A small audio captioner, trained from scratch: encoder norm batchnorm.
Rows from block 2 of the audio encoder of a small audio captioner, named by matrix and row number. Rows with one number belong to one channel. Each number is 200 + 40 x the weight over its row's rms, rounded and kept within 0 to 999. All counts start at 0.
After each channel's rows are labels from the 100 clips, of 14976, where the channel reaches its highest value: "top examples" is what is common among them. Only what is clearly more common there than usual is listed. The data: drum patterns on synthesised drum kits. In brackets: how many of the 100.
# convs0: first width-11 conv (encoder.blocks.2.convs.0.weight, 96x96x11, each kernel summed), inputs 0-95
# convs1: second width-11 conv (encoder.blocks.2.convs.1.weight, 96x96x11, transposed, each kernel summed), outputs 0-95

convs0.29,221,156,161,175,267,139,230,216,220,222,229,172,202,207,140,173,223,153,274,176,244,188,222,230,274,208,212,180,182,181,198,166,246,185,174,189,183,197,194,200,209,195,212,234,143,297,213,163,207,200,188,140,199,233,190,237,210,152,181,167,199,179,154,250,191,257,113,210,110,115,168,262,209,200,143,286,174,180,166,213,198,258,239,232,300,163,201,199,169,144,128,241,214,203,134,169
convs1.29,155,203,135,224,256,201,146,241,210,234,180,118,181,239,224,270,155,222,283,175,170,243,251,239,181,232,225,242,229,150,185,158,184,204,190,200,175,207,249,216,204,233,212,163,185,202,144,236,189,243,237,295,229,169,201,225,177,264,253,287,226,182,205,140,178,160,219,212,239,205,211,254,145,157,198,207,225,172,132,175,202,193,168,246,209,322,246,191,147,213,220,207,187,269,148,159
top examples: clipping (34); text has "clipped" (34)

convs0.79,236,194,200,139,186,276,281,227,197,134,215,215,229,202,269,81,140,261,160,177,210,195,213,176,190,191,163,179,174,188,204,221,189,211,193,192,279,257,228,212,190,155,198,242,249,130,241,190,223,238,187,224,164,202,182,181,191,236,233,239,141,192,186,181,179,224,203,215,214,136,180,185,255,204,173,236,136,162,262,176,130,256,269,212,98,174,233,235,245,221,168,186,136,168,212,266
convs1.79,94,220,330,167,149,147,258,200,193,208,237,261,225,198,152,207,213,142,126,191,210,157,207,223,190,237,243,128,235,168,206,205,218,253,183,182,241,213,206,151,212,221,128,228,218,196,168,179,175,182,197,164,207,150,143,177,196,159,240,218,212,242,265,251,183,186,216,217,226,168,232,215,148,258,221,155,173,185,173,200,234,176,214,173,123,119,231,219,178,192,228,139,210,211,150,292
top examples: clipping (58); text has "clipped" (58); cowbell (39); muffled (low-pass) (32)

convs0.10,169,205,157,218,217,163,223,204,206,142,174,155,229,179,214,150,209,148,271,205,182,221,230,194,182,157,192,194,128,122,154,202,180,169,178,213,235,226,135,240,181,281,219,197,282,186,272,141,218,200,174,110,188,167,198,213,232,232,193,142,148,175,186,210,166,173,166,222,205,197,154,238,250,187,244,228,177,173,333,199,267,123,175,120,203,209,217,199,231,202,217,254,224,125,182,173
convs1.10,196,149,198,172,205,213,227,183,192,202,209,165,182,167,170,204,220,181,151,191,329,208,163,227,211,230,203,225,88,170,209,193,237,265,223,203,250,136,156,298,247,86,190,152,198,201,231,252,202,240,128,194,248,145,184,182,177,197,250,274,171,229,220,217,229,184,180,208,197,180,174,264,205,125,205,253,213,114,158,198,187,161,199,217,186,192,230,166,224,131,193,235,195,173,153,210
top examples: clipping (78); text has "clipped" (78)

convs0.65,151,189,214,262,307,156,177,203,174,161,288,224,182,221,211,141,201,225,176,108,220,169,166,159,175,263,258,210,167,126,166,206,98,191,216,203,196,152,190,191,215,250,243,220,138,243,152,183,176,213,165,230,223,153,221,188,251,268,161,209,155,197,206,214,194,206,204,164,185,137,194,116,188,228,237,139,213,171,123,156,132,207,222,205,167,198,179,189,176,224,214,278,154,189,224,194
convs1.65,186,184,225,214,167,162,186,244,213,208,232,197,254,210,183,329,233,212,159,183,250,207,247,245,191,209,168,187,190,226,189,174,310,162,223,164,167,284,161,129,246,186,233,192,155,275,268,252,214,261,224,171,239,177,189,178,230,248,202,207,206,179,157,120,190,178,202,185,199,253,206,231,230,167,190,241,116,205,229,186,166,186,248,193,327,186,195,242,211,199,183,209,200,206,278,184
top examples: clipping (76); text has "clipped" (76); rimshot (54)

convs0.67,218,232,173,249,194,124,162,162,161,173,203,188,147,184,194,218,252,238,263,184,161,125,174,192,148,224,215,147,158,172,176,193,290,156,165,211,173,197,189,195,226,235,154,179,140,179,215,188,261,142,112,155,202,188,210,189,211,195,203,185,191,270,102,231,98,228,218,208,176,196,172,249,180,182,263,250,221,186,199,251,246,178,198,181,206,236,211,235,213,134,104,241,131,163,229,172
convs1.67,263,213,155,133,136,195,191,242,206,205,183,170,187,192,210,223,144,180,237,161,225,139,210,211,211,238,219,199,218,263,197,224,204,192,183,227,237,134,119,173,153,200,233,111,188,190,227,166,136,280,209,144,228,234,186,165,255,184,205,222,157,245,188,330,252,246,181,215,148,234,146,189,223,174,137,227,163,173,216,164,178,204,232,189,183,286,282,216,156,215,235,153,201,184,183,260
top examples: clipping (96); text has "clipped" (96)

convs0.39,229,131,202,183,225,142,173,131,228,202,115,176,190,243,195,186,212,153,119,176,169,229,249,226,231,152,214,243,252,163,220,215,330,257,224,141,192,214,132,256,108,232,188,227,234,263,229,189,155,189,226,150,223,264,239,181,170,166,201,234,206,162,251,218,157,211,148,194,174,187,234,229,187,172,130,198,189,212,231,190,199,172,211,204,301,177,191,203,171,191,180,242,233,251,156,194
convs1.39,259,219,167,158,202,237,152,209,215,177,139,136,218,167,206,194,200,191,208,222,161,161,128,169,181,160,208,219,205,229,234,182,137,198,234,241,123,199,251,229,199,274,180,256,284,205,177,206,247,201,202,176,224,208,236,179,138,217,245,200,217,124,169,109,233,199,202,215,151,211,258,174,180,239,256,244,231,271,153,199,216,151,171,162,259,296,136,191,192,211,156,162,278,226,258,225
top examples: rimshot (52); clipping (41); text has "clipped" (41); muffled (low-pass) (33)

convs0.73,229,234,188,220,199,319,208,263,159,197,221,225,261,181,156,179,226,190,226,272,180,219,204,99,197,216,155,190,170,237,175,171,147,208,111,232,205,236,231,171,218,175,244,170,263,215,151,164,161,153,211,180,144,201,185,201,158,249,222,208,127,246,256,159,218,123,99,225,177,196,210,208,253,186,204,187,214,239,118,191,257,272,203,191,197,175,159,262,225,227,170,200,170,171,189,209
convs1.73,224,218,273,194,215,136,206,208,154,206,209,141,274,237,198,251,215,222,246,176,182,190,259,244,103,227,172,142,200,210,158,203,193,143,191,206,278,266,231,149,246,245,208,178,253,217,160,164,222,221,145,232,208,166,170,191,161,151,122,253,154,167,193,233,107,197,117,203,196,272,157,206,274,173,234,181,236,187,276,227,208,219,151,200,189,167,184,206,224,181,222,155,173,210,246,168
top examples: clipping (95); text has "clipped" (95)

convs0.32,187,181,222,191,201,299,230,242,219,180,189,184,110,241,170,290,232,195,239,189,235,169,210,233,226,223,275,169,201,169,197,215,160,213,197,205,159,250,169,284,151,196,258,247,266,207,178,198,283,147,209,222,221,186,258,183,214,233,143,238,157,252,191,238,213,176,88,185,164,194,229,172,195,162,255,165,257,226,140,189,198,171,216,173,300,209,231,179,159,240,166,194,233,238,207,231
convs1.32,246,196,117,178,280,282,175,158,153,210,135,258,200,308,231,194,234,216,234,214,198,140,138,260,248,217,167,196,196,211,151,242,184,163,160,264,241,250,171,154,241,276,237,261,229,224,155,171,188,237,183,157,259,228,229,260,155,242,220,182,147,180,222,187,190,212,221,198,143,176,187,198,193,265,175,168,218,228,182,168,200,139,218,234,213,195,243,118,158,217,167,182,166,197,224,190
top examples: clipping (89); text has "clipped" (89)

convs0.30,180,179,179,264,180,203,163,253,167,221,212,127,191,230,184,201,233,215,223,195,220,152,241,278,218,286,245,159,224,241,235,236,247,237,258,285,224,216,206,280,231,236,185,195,186,208,250,206,228,169,260,183,230,212,256,282,268,207,174,203,235,260,117,179,202,153,227,228,183,208,222,153,209,181,194,245,269,273,156,165,229,120,230,201,166,268,179,200,147,190,217,239,205,210,247,245
convs1.30,183,184,206,151,202,190,239,261,197,142,146,159,217,176,185,210,219,111,240,233,201,219,221,276,229,244,157,221,184,173,270,206,196,216,188,205,224,174,178,272,250,214,179,302,214,258,161,155,138,253,185,204,280,201,132,170,210,210,210,254,208,260,182,185,121,171,220,177,210,309,173,198,147,189,255,252,184,121,148,183,210,185,160,158,164,155,164,181,150,182,182,237,230,199,190,184
top examples: clipping (96); text has "clipped" (96)

convs0.13,227,228,218,92,232,154,152,202,215,246,215,180,172,208,192,203,201,201,77,175,215,171,165,153,202,189,249,164,210,201,178,262,134,230,222,213,186,187,173,137,273,202,149,198,228,195,200,128,183,200,180,320,207,172,206,187,196,193,172,186,227,190,214,178,208,162,182,148,208,295,215,124,187,169,149,231,216,232,214,249,209,108,239,239,155,224,255,229,147,200,192,199,225,258,273,214
convs1.13,168,209,291,225,206,124,268,199,198,188,204,209,109,108,243,194,201,97,188,240,210,124,216,218,175,212,228,252,269,223,152,220,213,206,176,154,242,211,197,193,241,200,187,225,233,206,190,161,124,241,230,162,216,193,203,233,160,255,161,158,232,193,211,192,152,228,82,183,131,178,136,220,198,241,160,164,189,204,169,160,203,184,232,223,186,144,180,223,206,200,264,138,216,252,196,238
top examples: clipping (86); text has "clipped" (86)

convs0.84,221,259,228,165,169,204,184,171,208,213,161,192,156,225,216,215,172,258,334,211,189,198,193,130,226,199,206,196,154,186,121,198,166,169,215,165,213,171,157,222,166,218,217,206,246,195,201,211,245,248,182,166,105,237,127,174,203,222,229,211,187,180,261,205,134,238,110,173,172,183,127,188,241,175,161,176,191,195,129,230,283,211,311,165,205,258,175,188,190,228,176,183,157,184,194,268
convs1.84,213,188,304,229,255,134,218,203,191,164,213,239,127,260,213,204,197,188,225,245,142,221,239,178,221,215,203,214,146,294,185,185,258,204,184,206,203,166,160,185,238,193,208,179,250,233,157,243,200,252,289,202,225,253,222,175,205,179,149,175,154,234,219,211,212,187,251,208,210,135,135,214,164,176,276,216,191,211,178,233,287,292,226,246,251,213,173,208,291,158,260,163,217,224,159,196
top examples: clipping (75); text has "clipped" (75); rimshot (60)